A small audio captioner, trained from scratch.
Training: soap at rate 0.0019, 5900 steps, batches of 64.
Data: trained on synthesised sound scenes: up to three everyday sounds over a background, 26041 training examples.
Rows from block 5 of the audio encoder of a small audio captioner, named by matrix and row number. Rows with one number belong to one neuron. Each number is 128 + 32 x the weight over its row's rms, rounded and kept within 0 to 255. All counts start at 0. Numbers have three digits each. After the name is the row's rms in percent of the matrix's.
After each neuron's rows are labels from the 100 clips, of 14976, where the neuron reaches its highest value: "lies over" is the class under the peak. Only what is clearly more common there than usual is listed. The data: synthesised sound scenes: up to three everyday sounds over a background. In brackets: how many of the 100, against the usual share in percent.
# fc1: first MLP up (encoder.blocks.5.ff1.fc1.weight, 768x192), inputs 0-95
# fc2: first MLP down (encoder.blocks.5.ff1.fc2.weight, 192x768, transposed), outputs 0-95

fc1.521 147:088134180124134144154157151127130126083105147139126067140119147101159102084029086143121103161115086124159098154160089091157157127113085110143111151107107091132076076101131177142131116067076111096127075139122142122135116125170125122121141190121241129085060092141118160086084186088134095123
fc2.521 153:184201176124150108181136099144156157123127121085110118175107174084154114099146098128167073102178068132072107157141124113018128141103081125185119144105156182147103137105134080119147117083145096156083111162103152111136102143111103159100136138148178169144144116174184174098164154082133136150
lies over: bird chirping (96 vs 0.7)

fc1.202 139:156174117124174127141128174050124090112157099119129077181171101131113186129147119130110184137105116087169205177151130128151146140141109150134137107121138083108158132135086148112119119126126136151102116130074087156184121077188091090202122140124182078178070143137061139094160143130110162085
fc2.202 154:118094133192080152141154142080064110111027181130141128112088177127146071152082175122160159124178116182145177137213146112128144197123098109117135178131137069142085127161084141148093134092105120108132124124072117146119122153164115161129135105129096133154163085072131131129168127082137150114
lies over: siren (33 vs 2.3)

fc1.128 139:121126138167111081141104123124196148099146158103170088153106132081154128129130137093176090176123148126142077128171064154115158120070135105103163172117110109193111077111093094137141124168137118150118127171101165097131124115111093133086079148129145137111132144104108148151099071131134095152
fc2.128 151:083120161158157149127091152106102133112077129085055167158115143067153061086133081157078086097085086123154110127157110096157075113120090157080102181111115164161139107132216131119164140080187092097158070127147174097155128133125155141158115137114178133128131102141170150113188128056100115135
lies over: bird chirping (69 vs 0.7)

fc1.559 158:130166166159104115208159147154131176125103140135165122181129108159137130139141129202111176161142189130131106166072116169169105103100150148193160113110156105110146126196100084148117073143144142090140089163126166145182136137160100147106100108160133156105132114137107244092086139104158110084
fc2.559 173:110089094123153098150128109109164136121143155106119115142124178106178116113144141078053125095164089126183104152161167121180160180088128164143129174104103131127154159136177084124145124125141110125163073118118179112120124106157141122084178116099157107195158122204122147110088098120149191129
lies over: bird chirping (92 vs 0.7)

fc1.420 134:145124157115128107128177115111122073101138155165142170122137107147104124197118100123199096090119086105134113138162139099133113080119112115150126113077135152167167049122087165160103124156152216162168151151128147113124127071090130168154092124127206145116212143087144053115106162130131153140
fc2.420 151:005146118144140168095112183135157112122114148096151151093134150118202113081100108117107162150147154122132108091146116161081098141170110134113124179109147138136130148171112120094078108151141076153064152120160151114180198142093168086200118204139158160147108100124096116107117153082131144121
lies over: melody (91 vs 1.8)

fc1.619 144:107160175111174105133147145139163062093141196100148122136133157089193146117106139136204135158137092100148101130202081179087184131056119121141103108091153106182133075095131136112165136091072118122161092100108147115110123135155123150152097213124140128136053191143095174097116114122160086117
fc2.619 159:121171122205158180136163181068149169085073164090106126114072112074157071102110076113092102091176070068102068181128107091115104180151059118124112176132150120128173074128167131096148107131130104105103148141121150158154141143126103170126091131066211149142186135138164185142107143121063164159
lies over: bird chirping (83 vs 0.7)

fc1.188 131:141117112076120120106136110144156142115161150117056182208162176086187108126083115056192120111098117109166104100177101137136170135079152079108121161094125149138130073088061145135115055116052175102124100080091198104128122125126129135121084145115205134109110086138099137114069109116127111126
fc2.188 162:178123165187162156112144137124106138073130147093119079099100106059119097139154092078104091112149085128154145170154099110121157140139100156159110220124094140160157109139188126132177137117096065096147097119094158094188121107099105158107118134114215115151199119128182183124153132092117143118
lies over: bird chirping (68 vs 0.7)

fc1.621 136:126124103122086117117169127168171123141143088138121132097156183067165136183134163147167129181147080068162129156137125133122119135160122113195191135099138084115068099216156061124156154089110145209115097116121082102150157164115175135099138143164088114109085112110085071145132175165155109100
fc2.621 140:143087110115099132093110057116112096118092178096068157161121149161129176053115104127128109113140128153158085114133130123098200193170141167056107182172074123166115154121112089141139096116088122161152101160155183131063128185113170134141109120100140142082154156167170211090154134175087136162
lies over: car horn (98 vs 1.1)

fc1.725 128:072074148118151109125173138115074106155141218098112088187163121063106114148143128095151194142107106126155153093157131113133104108063100158142139166170122111153157100092144188116090141151186158140176086141126133131169113138147094139087111218122213128143121137166097146156124128135159097129
fc2.725 137:128100153147078175165140095119160136108119153145147082149141145120119123100078129092129064163194166167123088119124128135109155140101129141132120119114101132125072102168139113143122147152096081173100156167136092100064120123137118172122116142093038136122079107172116169083103105117187113089
lies over: bird chirping (90 vs 0.7)

fc1.123 142:114163116154157152145255092125152143095168117191114113102132162114151112108159148098138153130151104133167166094104105108102185107133099146118138132201102190114071113167137174177165138163094106196200116060132070157127122116164035095132169206123122172156142159111111085138110206124148087137
fc2.123 138:137126154135173065099164080108119154125138082080136139127114161133147130058163104174133076150126165144121183146193175120072149147094124152155126136156099108117086150072139179158190085125129098134144139131120164127067164112126116143142169113047131158175166102113097088119170092132123153212
lies over: frog croaking (98 vs 1.1)

fc1.238 117:120177143084069120152174181134113131122134167061179159185089108071103177120123094071140063166128156131085106078131115127137120132124120126138146121105089102095099108134116079116120085152165127089161108139075136142143098152120093115104114107123187063154136049139142099085142154137190181173
fc2.238 121:127115112126135120147173074134159161172115085088155138146156152173173152113131138191141120153170137146102171153208124156146069172167108072107084090154113130062142121154110142143115162135091156123101164127106118088150105162092137137104119144165117199119182128130144178162106144133134085138
lies over: car horn (87 vs 1.1)

fc1.653 133:082144190102153142252170175099151133115075137092131109196086109125138144154147135117129084124150075206161123156090090147092121115111110144178118160092122114063134124109150123156125061132162120143174042131135103113161124097132137162092145125102151148139129137157116122083118152115137136084
fc2.653 144:085166145098151104198097134143088119110123151094137094106181157066080133088153100150147146115155071107173108136124144153078132118116104194179087158061160167137175126135109100087123151066100074134123099175072118106170098122145102170133152162168152137141082090195156110058133138090127129126
lies over: bird chirping (99 vs 0.7)